Rows from block 3 of a small self-supervised image encoder, named by matrix and row number. Rows with one number within an expert belong to one neuron, the router's apart. Each number is 128 + 32 x the weight over its row's rms, rounded and kept within 0 to 255. All counts start at 0. Numbers have three digits each. After the name is the row's rms in percent of the matrix's.
Before each expert's rows are labels from the 100 images, of 14976, where the router gives the expert most weight on average: "top examples" is what is common among them. Only what is clearly more common there than usual is listed. The data: analogue clock faces.
# router: router (model.blocks.3.mlp.router.weight, 8x128), inputs 64-127
# gate: expert gate (model.blocks.3.mlp.gate, 8x64x128), inputs 64-127
# up: expert up (model.blocks.3.mlp.up, 8x64x128), inputs 64-127
# down: expert down (model.blocks.3.mlp.down, 8x128x64, transposed), outputs 64-127

# expert 1
top examples: square case; four ticks
router.1 106:104155161119115141129137130168075125024121066084098128015162171134139130120116117095104136111116144076119106134111080092102122122053124075104123136139127160117086124153118180142124150098107154
gate.0 086:201102070132114109156135137051162125146112167142127143182131085068128138163120149189171074139097129167145176144169170140143104114149143157166140087080150144130118103067137093140160165149174092
up.0 111:127082085131123148139142104075133104192091165165114128169091093125092122181147164118153083151091111180131212116121164116161106094154115136148149095088151111157145075117112106152158137129167078
down.0 109:104043147140172134161166122156086171132132103141139124121126117138100127138139151108160118035124157109128133165128122131208136124131126096124151129123215128158112123248120111115155116153129172
gate.1 041:145170159128044143155111111198141093099095121076189102150158070114152132118120128159087105111147116105126167158085152125099131114113124131164125139101117121109133120136146093128181167069133098
up.1 038:126049080117171120125191125081086149141123160244101162125096129170103110135119159098147117134106185170146129096114111126153167137113122158130130122127245087142153126133115156154130094108141127
down.1 076:124117153136100130160134130161071188127129131125188125110124101134090140132137128171107129057126117118126131181135127182199132131126096087120191125123254125098123148215160144129125116141129114
gate.2 077:198103108108123159150071121068120090139098138169155080184111103102115090159129142166151047154141152146158195116177144134116108133169120126147134096071078137127114072061112063161181145116151139
up.2 106:074121095119127112166158130088130100177119164153056120140103107155097111136133154121161137134053154134152182096152144114124132065129097130151191125111155184158131069127135111161129130129146080
down.2 090:092076125103197128148166123143079167124125068129132121142123133131106095125140161095165126017123165132117132119124127140224129126132123106129173122126183127208107147222143114119176089139128147
gate.3 058:122084153101212065161164125182131178096116141149060156110130119095114098167110152119153112110115155138104169153165135051134089110113085064154068097111097159110076147168157152146195078117140151
up.3 050:124079158114203067154184127184126182099110133141072152118130135103119117178082155105151112118121150139104156153142127057136094110106073065139066099115081143109088146169155154143189073121138139
down.3 080:097121131124132127190152126150101181126123116131189123116123100132063128135132158176105126048130116137122132174149127170205133129131098094129215126122253125121090112204151112123145117149129086
gate.4 126:176123139093118105122090154101084137067099112127187089126194142147114179124103112108120163127128095121115131175094072109116162185140113082115098159149130105108160198144136153076161114109102198
up.4 117:055103128130182146144174108185151178191126131149099183109077114114113132130134146120158110120130174117127133088163168106143110098127107138130128103130108122140114053142188128193117121146142063
down.4 125:175059158097130132141136125124149186128132150131218121146127085125126058126113118190067122145123134124125130167151119185148123134124048110113121137122175128080195175105096113124128110155130055
gate.5 062:212094119107131145138070123067118101136109145167154105177090075095125095161129141165152024146121142158147188116146146142113091133148130154150127082068087150127094094051103079153170140133152125
up.5 108:068104102122144099147155134095116118159112165163055131138102104164087129137138148121168131125065161133147175084153137096120133078127103118156191126113173176154141081134148122158141125137141097
down.5 085:100096116107210128135159124128054155122126071130114125158122140132121095129142152071192123035125171139124127111126126126223128132135138106130175123126184126231113165198135109124160081133126160
gate.6 132:131165117187115176151117127107188059180135114089139124157108125091138130101136091146130119153165094154127110163150157165116127129129168209106163119105203088124135136086115099110103185176135115
up.6 131:053167128159116097151157146126178109165162116104049122125116186154100136107108133095159158153098137099143108098173125112114127036109118123107187135135162207160113116139136162125102148133110120
down.6 119:088156103111145131158184121117166125127115084107155126196125155113090058123122136097120122133122124149129124090118119137141125133132114151120170125131058132192127121051105099120118095114123077
gate.7 029:184125123144122135103098135131172164092123151138180090132165065112157171124137131133119143117171110148112127172138115103135118124111113162139090117155082114105013225139136125105174169111133108
up.7 030:076110131094122130170170121128066097167113112118089156129086169154105078116126141121123105136091150105145140116108139152131141144141137104123164132095181143155240035132111127145092083118119133
down.7 076:117108146132113128176146127161089187127129121131191125106125098129061125131129148182100123070123112123124126178151127181207130131129082095120189125126252123098107118210149132128142106146131099
gate.8 070:196086099111109158150073119076124096136094151171165078179123094109113086155128151171143045146140154152149182124171154118128114144171120117157142093069107121118118065066111058163188124124151142
up.8 088:073108090117111120157166124089110098180112162159087120140101107150095105132123155123145141132065159136145190103135136120131139091135108131159199128118177162163141056133133101167131115117146077
down.8 079:092088129110175126149165125139064168120128070126139123130120121137105107124144160109174120032125170127122136130128129147224129131137135104131175124125202126199093136244149121122180097142131151
gate.9 129:071163125170162104104159128101149127161139142097049147121136179160085091168105118078184123112085117126150107100159170104104117049121102120140159127134095195112115083157165145143169154084108130
up.9 116:180097134089092149153104129162108129090124106152203111131120081101173162081152139176072137140173140127105143154094081151148146212131151132111095134129168057146143175107097112116085098164140130
down.9 130:109122131076211130085155102154151128120136073143144120110143116135133102117120115091120129109122167094148121094121128130147121134132101178134140136122090130170168096080123084130127036132127123
gate.10 150:078163142170164070100155141123159155134163162086061134113126137132085096163092098101188135135097152105162128095177146107095122055107115121121153118137100204110074090155163151156157134135116136
up.10 122:181091109084085186154088117129109088133097102171185118154125102116167159091164157174082117128154096156110130164083118152153130193153143138128113136113156060158180166096082095100095133138145121
down.10 139:128138106091158117094155107102144126126143067133115121123142125134148072105146091109138123136137159106132115112103124113141128117122122184130110142127052129176166111054105100136139068135129124
gate.11 032:082151134171064124140128135082109085216114096076153130134094136131134118133137130133132105152102116112145160106112124192132162126164156122107142137142127084142255080099109120099126189116141129
up.11 028:167172090122088208111092112057132103152133111069162123123143147119168134108134117126104169136124126119144150166120108146154192176166172150131129149142082127138179082088127059118104155100124056
down.11 077:118103147128124127177143126159092187126128122131192123112126103133061129134124153179105126061127111130123132170147126180206131130130085093122201124125247125106101117209149132125143110147129100
gate.12 026:165092041095083156161131120151131106112121182153188131135144083165142090076151144158101128159106145125144155129142131119137127151140143147180209119056211120109127115111104145155117122107123099
up.12 024:110116128095052158181121144128154080138116154163171064129122147176112146059110155125090140133099115108152113145138159151125149098136138120142186150108174110143168092132127107140119112067115138
down.12 078:113095145130125126181148128157098192128127121132197124119124100131056125131124144174100127066126110137118132176148128182216132131131080093123197124124250126112110124213160122127145114147131100
gate.13 232:093127160120144099126157132167078169115125071117090145079161197152135124149120151052112157097099165072108135133086094087117144086112090061115095162158075172122112119180141185134133110075103126
up.13 182:082175126158089137163145129122183103163176152128102121140114148122130130109107126153122132165090119109174113110166145147123121055117148161116200126128117185173108086113111112157089148130121097
down.13 173:131113157185147129117091141127121114142122204126117131121122139134144188154125133160175132124145111137128134144104143113113141124115133114129101147133164129081102139179121192137082148127138179
gate.14 108:142194149137166134128120136156115152088177084113163174085155137087173109117109122148129144123186123099121077161139113116131127154077141158138115126156138102109109120144111130179135101108094146
up.14 090:117059108122089124130135121101138103168078173139096083172103121170085147140145133110127113131070135156134179095117143142125132101179117097117141132099116156145149135110147127077119157147162111
down.14 087:197173123154052124104077145138143091119138187128154138045128074130179126121140073174068124190128109103127110163152113137042114143123149119119098119126102124046167125096157146144134148125134114

# expert 0
top examples: dark face
router.0 083:120070168141126148124098112141148105176183134187144117162097099092088116124146119127103107161123140139134111129125153127108112171187144090113133082122044084137128021018082063092096158091124152
gate.0 088:117112053131072067152152126107108103111098135113212136139193092071108097180109123151182173150105113128129208124154111124138133095100084175182101138113125100098130156153147155155124125178151059
up.0 088:124113152142099110172112156165137102150137092163126116138177238103094110094115158117199140122137115116148159075171147177134101135151139078101127164139107124128093079104124156100096083124132164
down.0 081:130107080172134109130125128134100184134130138129191120172134175143055095121133085167155148123129163132138143123107137155167119126133073150135125124127092111180155057120149182120151121103121163
gate.1 093:149086112082087096110142125118112097050171105189192095163172092054087095152128170102169127164132120108141154185126156110104115100111136085144162096133180148111101151121092095169169180125117123
up.1 080:139191088140182129157096131091150134184089176075071147079073182185163164118102169162090143050119197123139097111172130130126145124125132122200125111157111157156135115122142094125100055137104133
down.1 085:123121065090101115160170134171172160122117170156145127143119174112143191128126214179137148129129037106143123060115142147152121116126061132127130107132134115140139082136166113132190156122144168
gate.2 101:130077037111117147111147097129087132098127154147133123124115081100118125151077189119126115161090179116158158140135102122129114091084082199176098123120182102104133197140105146159161080147103062
up.2 090:051095143133091116147113130169172149139180093138079151161138194120150117087181082116116170162129093136122103124142171131135171101149158162029128161193135125133156103142069081129111148098138131
down.2 090:074128139140141120096137147143101172125126129118178130125123159116120113122121123134187105123123211120130131118150125133126119123136123119134131150134058119103131166156196191126162164080108114
gate.3 048:159219149128105129166067118070097089095156141099100123072197096200138131085137155155200097123115144161151124153234092148105162155118153086127120118130160131112121125150125136156116146091105146
up.3 044:135110092128155101121230145101132122151081141180152128111054078080117139144117140140027171101148161140103106176073115140137129084087124147163111120179110156147118135121111069124117121187117075
down.3 074:142137100136134122255134121195046135131117150136168129155125151119092123130060111152145140067139119152139136162111130152160118141121149149129149128118099122103166111112107190128193143131131156
gate.4 148:130168174101065121125114151151078063114170159128163134095167156068114039100163098141148132154125111112133174134116090141115121175150101088124147165119113165135134096121087146141085100142185148
up.4 114:117122181122131190096113096200214132157183145145152112150082074102127117093120121118061103128155082101125111155106163104104110164187132113095156085112079092147087081154128101108139130085135153
down.4 127:137146051119133159104117114059153136112104112091126124122130140137168197140145132124108143096139158164130118128151141103100097078128161056130149146121149122116155229146151133142175121125112005
gate.5 085:133137106108113139115160152139116109118109153176163132143184101089173086163105151115128168159122152127151182092123065173145169111092065213144116165147080112120150190119076113150092120140124047
up.5 108:092095150140123137129102127127205129160130118116102179178108108137144132110151080120102134133159109150118090155142173144107126134189189150072180110148135094126160095156109118106187181051119147
down.5 100:071154163152194133043076125098167140132132099124190128118122115131161149127119122142183117154124166118120116113145131053124133123133109114131123144119074129105164172202225081138142155086105081
gate.6 043:122149076109078145155060114093139159096088089165061108123115181155155125119096190095097110143106113116134118167159115128142148051109159116132136097128162186144138173157154162127202091055103185
up.6 039:139113157142191105109183156170104110129151151079150145142154110107111151122160075166162154112163125149138136078105164130107134192131109143119135171135160072107099093077110094131037176202151074
down.6 059:144142034116139135225188116138082132133127157126096127156122180115062139126100155141100138081132117167136122178107131163162116123121129142125127136115151118085098120179098189136206127143128140
gate.7 098:151174085122096106125133149084095118066089169123059154089202185126182122143123147154156146102090152142153180082134105109152136077069087143185127147170090189113139140130159118131097086143143086
up.7 092:150152145135120170118117091177148133110135130140126107100079117114152125073127166135083040109176092157157114181158118123110120169120161117119087058122169084124112179138135116166187055093117111
down.7 093:132086098072140133097161122109116154130128167152116128126128116137200143142079162075110150118129074161139130181128124107161133133122222151118131137103178129095118150161135151140213128134126173
gate.8 071:119185069105099119114154129101146130107099120137124138115211152090195172156149131139135198176139064160091153100120130195175181073096125192089111156145153125108099180109149152121111131163158072
up.8 076:140101122154150096153109187172116140132098124127129112109099233156098136043135144138148132074161144137121097106181130159141121169131162090131108127190158128139117112144118135123141029117119169
down.8 074:097108056119086110170163138139148155128130153139078126166130134136106135123098177157177136081125162170130129147093130146114130120127098164131124128125126124148080042206050138130185069137127158
gate.9 084:085125096117056088136081134117143089118104127117113119146190163130111068130134168110122170144120135125120146121106120115140112066082114132115148158140153160116179182146095203174140148117133060
up.9 126:102110152155102137129106152200083114145122112165133098129199194122097138125164103112184117153148122164136174097112117182131106153151165066084136174151071136114091058130103169121133089141151176
down.9 114:141078168133138119097116133143102115134136123146220126126130147140093099126124064163182137116118181134132133158121124164115130127131165154135108127129093122113137022110122135121157150112113243
gate.10 069:120109098116160105133180142107076145123100156068124131178176074178149192187113079133134197135135144119130145078093107176119157109108117235122167211154096124106147114088146180120088179181121080
up.10 066:151083133137079105184126129108183115139154097192116112189114158114134075110146182138124111153150109166137118191159143165109160107157152095103134084149151110145091128140112097119133074060122155
down.10 067:075150144129127126083131125167099217126125147130167129150119142120106067137112173157119137059131071147123125106118133131180122145121111152128159129125148112128097089240214178132215129111108130
gate.11 095:119174057133068093101145142122126110124077147127111148091227182136172119163119168124169176119117113148137202118111090174146161099088124142164130161166089130112136152161136166139131097107131054
up.11 093:102124110118118190124116120214088153108131104183105067052113166133090143076142165107113050105152104112186120137138118170128078138109145119106108116130127149126098125145127178161193057149110132
down.11 095:133048091061154121120133130086121115131134168163128121109132118144140128134065174118094144069122118135144124182115127090111127122123176167126095135123148121099161069165039124131177099146122191
gate.12 136:089129103135145123134097124160125178099108100089114121157173115171167197148150081110130204146130107132104127096069124134127133105095154255085174208157103123106129139103149184104118202180132060
up.12 105:111095135184089093163090147167098117128112109117087116182110195112148035075169089144103133144152130171107101172157110158136138129125174140103166139165174146150127115116089155102107083100137141
down.12 098:109130142116116111095108133160096168137123136141161139136133138133070092134093185151148126045138128156144133112129133201144139125125124149129083130126139110085069081205143187124178140116128129
gate.13 120:146206120137093082178127119100143075078140133070154068107184120093157089162101144137148153148132138135133161162165107143106135137097143111134165110108155147111115111148138166176161151112121163
up.13 120:116176112159091090158132150119165080128139163117119125227147118102176095093112119158115178137174145161124099177195133097113172112110148156142148124156199122126121110122126073174128087070149107
down.13 116:068148081155131134156222131120025179119123121129135131122131176104052127127121128176160129103137203161134145139114130160171126124128104117115175123120143137116047159164142135128167149115126073
gate.14 133:094097100094150137135131115136098156103131127125101063117112123148122151103165146137107142123126166131148103152158128081141127048020107208123117138154175153116124251109154113124131165146108008
up.14 172:145150169147145124165101152146152130129119177072132166127102108129118137158093097170127124105151151116064113083140189131120088148149081149187140108084090128155110102117162110097067126175154168
down.14 143:153151165151110140134111128129185109119141104106132132122134133139121143116179059151150110182129107089128130091136122149089119133122082137127133121136119121138107096119099119114047150148152217

# expert 2
top examples: numerals
router.2 099:177138156077139055139137147076127124043161154150132143099161095113152102086120112142138185125121143132144143124180131143112152164102125147129111160148131146135109139141098094146122128143132169
gate.0 096:147103108103114161130157108114115178089132120135107100093001129132163149130131150117106071154127159111131038182095102159164115117110158170095140091125193135188154166135118126158179142078109098
up.0 105:138105155139101169179153118124143141098152127183140140176070125084109091144111140134086035168178097109137119109120168138135071154147075130067138075040147123157143132083056146118066168154138165
down.0 113:124139099150116122120089137173046094129143136114127122108119150120060104127145094221132150063111144151126118161081121126216136128139087141154122137116115113162060087116208173120125109165116152
gate.1 103:154083080131161125114144122072109173109165140167059133101070170187101117167110188098127006135093155114162112105089187109131029116163099115160097095074145170172133121148096105142142096118137139
up.1 087:188066075116190081113134147030133143096146155177103135103118152197114107148112147094136068128073157147124155099112122101108080116154088106163088149112138194136146140148086113113133091149153146
down.1 099:120165147175099146129145135171163105121110142136052127130122128160183175154095190076060123146144132104151117137131123121074127093114159082123190108108157124169162095109079086143093181100136150
gate.2 078:075163132153088186093099108144145120160088121047045111097161150131170145166118121088144123121113145144105122141089109148138124054095164162118165127125128167103121113131170166141148136131144036
up.2 086:196189212071120155118097122073153156080118105089153075132105172156166137137114153056105090142145103123148101147102125167137146113123164193109174081136110184159120159108084125134118190128137095
down.2 090:107113074082097115096084149113139137128134130121159138176121119142085101105161125204116100168120090150141122080100125054132133128139037144122127148129152133097170140181104089120161189144148056
gate.3 086:117186141144047137128157093157125115081120134083133134066175114151190119125092107095125163123115114100128213109117098114129161141077155129168153126130082134090129138194127131153146154076133140
up.3 083:124191146144049133114165096145125113082125131092132135059172112154196111115091095091127167111110113101133200118114095111125169135067156127168147137132091136094128141199120115139132147084127141
down.3 082:086089111104168129102078120109081175120114163110066135176107014134081169131121158141120128095131124135119125139109145165202133131124122118132138129119135123156124120086118132126109137133133153
gate.4 101:063070104175129106198085130124145120171145113144135117165136212139137083203106111106130120174142125089141135041120137071143089172178105117152126103108091085126194121124079108099101083187125147
up.4 092:125078084158134117150166106128142123182159116093089125136139102159131112149139120158120103145146110132165157106132174115126135109173117100162054111102110109116146140130138077076136172105142119
down.4 087:082147118147121119128161115103139149139153148077181104169122151148139103109095130097031099099135128115103125152143138160161114154128098137133168127120113131134172021113111100135079166106127101
gate.5 103:091154115161104149138082116145109126220104101067086115108171152146125109135116142112204111135110111094138196105118144112127187054120120155127148151132126155104134073116149099130095112117127044
up.5 111:099035087135164096107134152147111137123100190127103139131169130097081118184112115159166169119153176172097158118133105150135043146138094092178091126122119122081114100151165172117173061185162139
down.5 108:113123113179120124186210125054138078143135152141148123128115201130162120136152105071084115144138151099126145175136124214111130164145151119126148123128140130129180092115110100132064139116127174
gate.6 100:077073149117097119147173164177087109112160122154099137113068157053114108148171171123100151148097115129159131134148130123142118152110104061081123083134182154154103081127066137191095085160173160
up.6 105:141182130142152136134071129101164146126083126063081134126182126210175201118132104090112131072165147143109084121132112113124117101116183174188172141157092166083138109121182153133199172090093145
down.6 105:088114143127062141136121130255064116121136127139144108186125120098140101137133092073033111142149094146176135150126118124100120131117104135100099153130116163120178110108114167130082112134132098
gate.7 087:111096096097159132132134160076124145202125128200125128095158108170049177097145125133123177132132153143096086161105126161140169097153117145147120187176093162081104099165157086071099118157118102
up.7 090:131086111135118100113112127163152193149132104133114033118154139085107137164097176113130179112112129076145167113074182133156137093146090077116071161157144131108132143186126135058113098108124136
down.7 087:099115101123181126166132139129165163116134132102148131076130124130075167130163096108072105095135147124129155181123130169145148148113103109135058138151182105121114164112114037140091105122126119
gate.8 115:146106136098140095145082181086117185117148131179094140153172193127153122113142142107112163119105110129162129104093130070159139109124086092172100177166116189154151117143103096159098107125136128
up.8 103:049175143154112153050098137199109100167086100121182099092151136192128155118109123128141163131138150094079097115098136191120180108117169150089193189178130093129140115152141166096086112145102130
down.8 104:092078048127158154192111137140079144148102090132106129121127178113075085126153042153143126174127111187143127155127144088136129126142113151124081140163142114088104148175172141163112118130132128
gate.9 107:089122069120139114128141113152127146236148135187207137073146130122071154133138120132139162129115146151135166076158135137120174117175099112117075165154117060092158102148126159099111102127113073
up.9 101:168084132136111103097104108122128137155100143100152096097194124107119140147140083074123164097108123130108202107107123120126150112188088097146060166126066109058125156132187136031132139155146134
down.9 096:080138080192084130142211125114140095121142112153153135105134136129118103120123116127078143102129120110173150158139128119069132157121105136142140123118140145092128062154122044115113112118128102
gate.10 125:096139050125155135121063106107118122152099116156083074138114154194077124144137162134155051120082118152142118072091153091114060072132091105116171126117127161144155098073130175131155177130158129
up.10 107:106155075110139115148123129084159084150113121181074128120120141165152120128116171124118100140094125151118098119076097103130140071118062046133179161152127180178184082147105117153123158143154158
down.10 105:088133145166088136133114125163163111136094144133153101168118090126186155123082154144023192133125116114145120102118104115203115143126168143113145132118128118093127160141107138113118172096125203
gate.11 099:117097119125157123120097113156149166109116110166114147126084177140143136130155185103124082201174126153106097158143090140136113139116207138105121051118191121158119112116130114202225091063142120
up.11 084:133133091095100128111104135130119129088129131117128141191144135104136094159096141116123130119099109138157190125058145124139159081089052179181181151118146139141161163124110113123081182165173083
down.11 092:130197040111140116091120160124095128135140169118119133107131212167152160102111124157096107120144149144173114170118115086102147123162206113124133115121138156104165168127171103116240135072116104
gate.12 108:110094125172125167130084104206141139157098084135098143144099210134106121171103124060124066135156128114141091123114150196120082138126117102077136061092125111125117070079153191128148197125123131
up.12 094:129150102130103136135097118118156143067093119082089115156109194125163133169115165059072074157160124125111126135090116153169093120094151153172180076111117193148166131121128145187155133169163134
down.12 090:157146090162106131101123128160092108138144124091114128126138162140118090116135080160069117209125133164122118123124119115130151136136156134119069136140184136077189206040135179124148131142134165
gate.13 096:101062124159133136161168137175174160186136191122118111152099116050124100117146118156109149136129142167119119088131165097170109112129080139138093145120135137161065127133089106082044076191163112
up.13 091:112067157102127110089140158156086085162138109161115046157201089142110163129113135106191178117101125116153147172166140126099177075153124088120114168188053120085088093144152103128170138097076128
down.13 095:024165081141081140103113132233144141111137130069137133170118159118154169149125099141089170057138086142126121149115106103113142112124101105117092122114096136112163094153130149114083135143105067
gate.14 098:105083110124140109085137127167127172162160128207153046179081150093091134152148140097168130171150135118152125158126160096102146099112122143124083110124176086103104165107135072088140097126122045
up.14 080:105170159132093115137133116184137127070173149110125154134136134108194103093112138129126144150153113124168165138172118111118173161057148162138146110119133102135102132127102051221141146107146122
down.14 081:143168081105086124073155114122133073120120135115148118155122220144121110133132074142056129143135060152091120110133115080066132121123126156127144126122104144090174106154140110110149144103133120

# expert 4
top examples: numerals
router.4 097:152186135158072169139132089161155124055101146015131120064135131118168117129111109140087099113139110130117162132127093122096120140095148144134151121088164120121119149121134144121117105100121142
gate.0 068:148128114099133078104089138118146157124123187145178120087081133097133150106156111113147146133121092114121117134061137083125135145161108125143139134169109129138159091148151100158125116131153118
up.0 073:076123134179123169157160140193131129126119072104076148156152155128098138112083124118121115100166139105141131121167144158117116103094137097075105119105168128116076156175125175076119149153089164
down.0 077:162058153078159117098055132109102165122128142135182123201124129122190124124134151158137130174137118108132128139112117097038129131131074144128132128124091135094068190195120185119139158133121141
gate.1 088:193103160124148040119134162040116176104153102093175112133161112120097127125141154119120200143114102126108113108110126133192124157171108127182122157160107135100143125195157164096108114151127104
up.1 126:073122102173121210125137112220131110197129146100139175156115099140093133134105162077139066136175154135132170137100130145124088130125135109135109086093152051127111126129078140107123102126116097
down.1 124:196047163079155131095033132158117148122123135124169134190130100122108109121133177221100129175127119140139131111105128120090126124126046131136051126124164127147132179139101143132158113155125099
gate.2 153:196091138057187095110139134094111219118152085186170153138047108125085149123149085078162101149135107106132117130098179115124120121128115148134087103125149130155069149130149068066121141153145116
up.2 184:133119110116160188117135129138124151114124153142120187170074080146123138086132104115117061117172131134114124144067132077123041176121112163182188116092192128168104075073099088135110078140167147
down.2 156:146000084091197118123160123087109165118127111118099128173127175128119163140111106150104101095128130169142145120107139141179137114126114103129086141136157127183084116070093098140122132148129140
gate.3 104:158116156178162134124188130104103119150109143115108151141088037120134161100121084111127103121181180109100109202139115151096212129103102156139105094139154111136096135141167043075106102158098159
up.3 101:080119133092173136131036133141122138110130115153118135137140214172063124129142179138118113123089107155156139051114132106133053148146153093102148154140119162128167110125064209160145158140138125
down.3 099:128065162110152126088157119045057160125122072133116133198124174134114134138155140120078152096112172115112119193139124139040114116119068182132078133118126132103133155177125145134113070117120110
gate.4 108:143115067149126117104129123056050154140093181100095120133135133160178116190151107102126113127116206145114136153161093207151142120131121115154047110101153112127130144132178130144197118131128106
up.4 108:084119184107125192163138129211192143144157104167167137158120101089064153084088147135110110150145074097144122112100157090132112108121095159075215139126162123136100114152090130109075137137125120
down.4 105:167082119135157123037159124088058168132123066113120122163119177125105109133151054172159117109131186148126141190122122149105133125140060156127009129130158121152123165136134150121090054096136143
gate.5 078:084147094128110132135064136166122136140094134133155075056183224187105102090114105140137182127077138097120106065180105170154080092132149131133168183131121131097101132123127224142144136168136123
up.5 078:155122122147105141148188118103135103140164112103108164208094024067161160148124138114117092131167117154128142199082140090112180142128116130129100096122146114156151114133122061100101115089093145
down.5 079:129050082124192132118135126091094232124129124150158124203124166120167114132129113107146114095125132158115126113124130154168122115125081136133127130129105126141067135142134173119146148119134100
gate.6 075:101131127155068103175165133172113071144156139102166106075107169049122024096140143148098173154120091093135149168125107132105105146144147097120119131139125083116165113134094151177102085129125102
up.6 069:139123092155079172115135129152141084151155141107069118202210087141087172115145123167138140131176158191118113143164140134132136121165144068125137172103181143138054105117094148099099132130144208
down.6 074:129047156115204121125091132070123167125139140140139131226128130129152159120132183129152149098125166113129126147123125157107114108126105124129127130126082130152107131148128143120141194127122144
gate.7 058:130139066098147084137157132080170148118136158090121153084117214167135176120125182145107186132062098121133096131139105161133145138128166152093154150177111140120162128167201116167176080096105101
up.7 060:094118187154139150097122133202110156159114071134124135182101036100105129134095108088150069122177145115103155128073153114126105105096097124178123113094127128153076119128076174083085159182122136
down.7 079:146072151106171122091078132103083183130125160139144128176124136128177113123141145161140115128130140097135129151117120158094132121135060129124120119134097130104095173183108180123133171135120128
gate.8 068:132109124100108086163137124119170168090126158113160101142068161108113164130127172152119146175088074109104147098064121124121107134172123158090167144143058159132191122177170149122121094124122120
up.8 066:079142134170134182085137130182083126181129038139113154137137081149115126090102094049140096105151127099109085121156165119157128099092120149150134138114198105140104145098113152090134175151110099
down.8 080:138077150116178120114088137097095179132130152139165127223124162126176123121139161138121130116131151120139125172115126133092125134135087130129126130129087124110105184175111171122132183129121107
gate.9 066:150124067157148130121127123112132154149069130073105143143154189142108143163078158152107118086085110102112131113170110158153143072145131078159092108139059202135179143163105179117138129142100136
up.9 076:129148123173163146075147126138082122202107095084133142111120085139142104127099116066144117111098131111098102167088130136138113038081126157174094133121106120118087172142140183088117110176078063
down.9 080:123113145129173124118074132137106157131129145134148124228130097132130144122131182142140135102134155119120125126127123133127121102133113120123149113124066126104111160113116192121129166121113078
gate.10 104:112100108141102114134151121176140101185123146088144165138103141094080181139103120087163088139139119134114169148077132100121066118159159125134112135127055077103130101105113135097063076133132082
up.10 095:164121169119189162070136137126091210144114090177189093089079085148119107116133115127108128085125133080104078125164163129137126130151106124144080081130169105134088169160139131103179151123110130
down.10 088:104044117098159124118157129107073163127134083165151119097116122124075143131110118144157114037119178158105144128091166115100135100137095155141104126143045107173081115181127163131141113138130085
gate.11 110:141104166084201080108129148146096130132141090161144154114096136115105113108152109081178164157120104129116075098154162144147177093108058137107100137144148153145121124068186117140125181161144115
up.11 128:172143121121118124096103122076124135071122149110085182187067128162151146099146104113104107092153134137104118178042103047088097165125138140191169119130159145175135114108102064116110076130149184
down.11 115:140017090103125115173193128084105186118128100108126121194128153130143154137105147058066110119132098154134139150121137154231111122118140101132135121125125133208087076094077124138135131121126125
gate.12 065:123103155149154159130083133176156112117099133102145172164131218119072165133131129133098098107167062171116142105114113109113093196187155095108093039161078093110192090102118139109144109157133163
up.12 065:122141124104090101153183141101098127130163086150107090093101053126133101108107112125172149167122156065127082156127163131119140068093088123127143227101197145147037171174142111118094131142122129
down.12 072:120044125106155123100089138090076151126119126143172118221119145134146156129120139152118132117126169103119112157122128105135137118131105106136164129120047128147107132155138191126142155131121106
gate.13 145:083126122155144213151114114151170134198086080142070158167087108154106128107136156119100044113134106166097097130102141134156081078118118123098161085074190122146128103143140156098128113149139140
up.13 135:175102148092136044110134153089093137083165178134167107112163156112119131155141102120147191153124158116155160127136124119107180173169113111138074155194066145117145156126081086139121149135136141
down.13 146:124073140111160138135114105108119171128132102101113134131118134134139146123089111085068148090137151126113111189115132115175136161138078129119147136114188141093149111116059061129090078146122146
gate.14 131:072102110179149161093066123173119152161102130142042159188068184136102134158146155122113062122127159141112137119076119075143087092115113106148124070095122171145129084131099159143149086146135146
up.14 116:170114173084165100153170146119110170134160092133169124094122076153106124064134082112121183130145123109132053150168152157139146164142134157082077203176179073111137211132113081064127161148116133
down.14 123:143056130119138132097072135135060155126123108110085114115132101123173112129101136110127149114128174089117137159111123074141124170115067170121139110134110131048098166149054171123126069136140122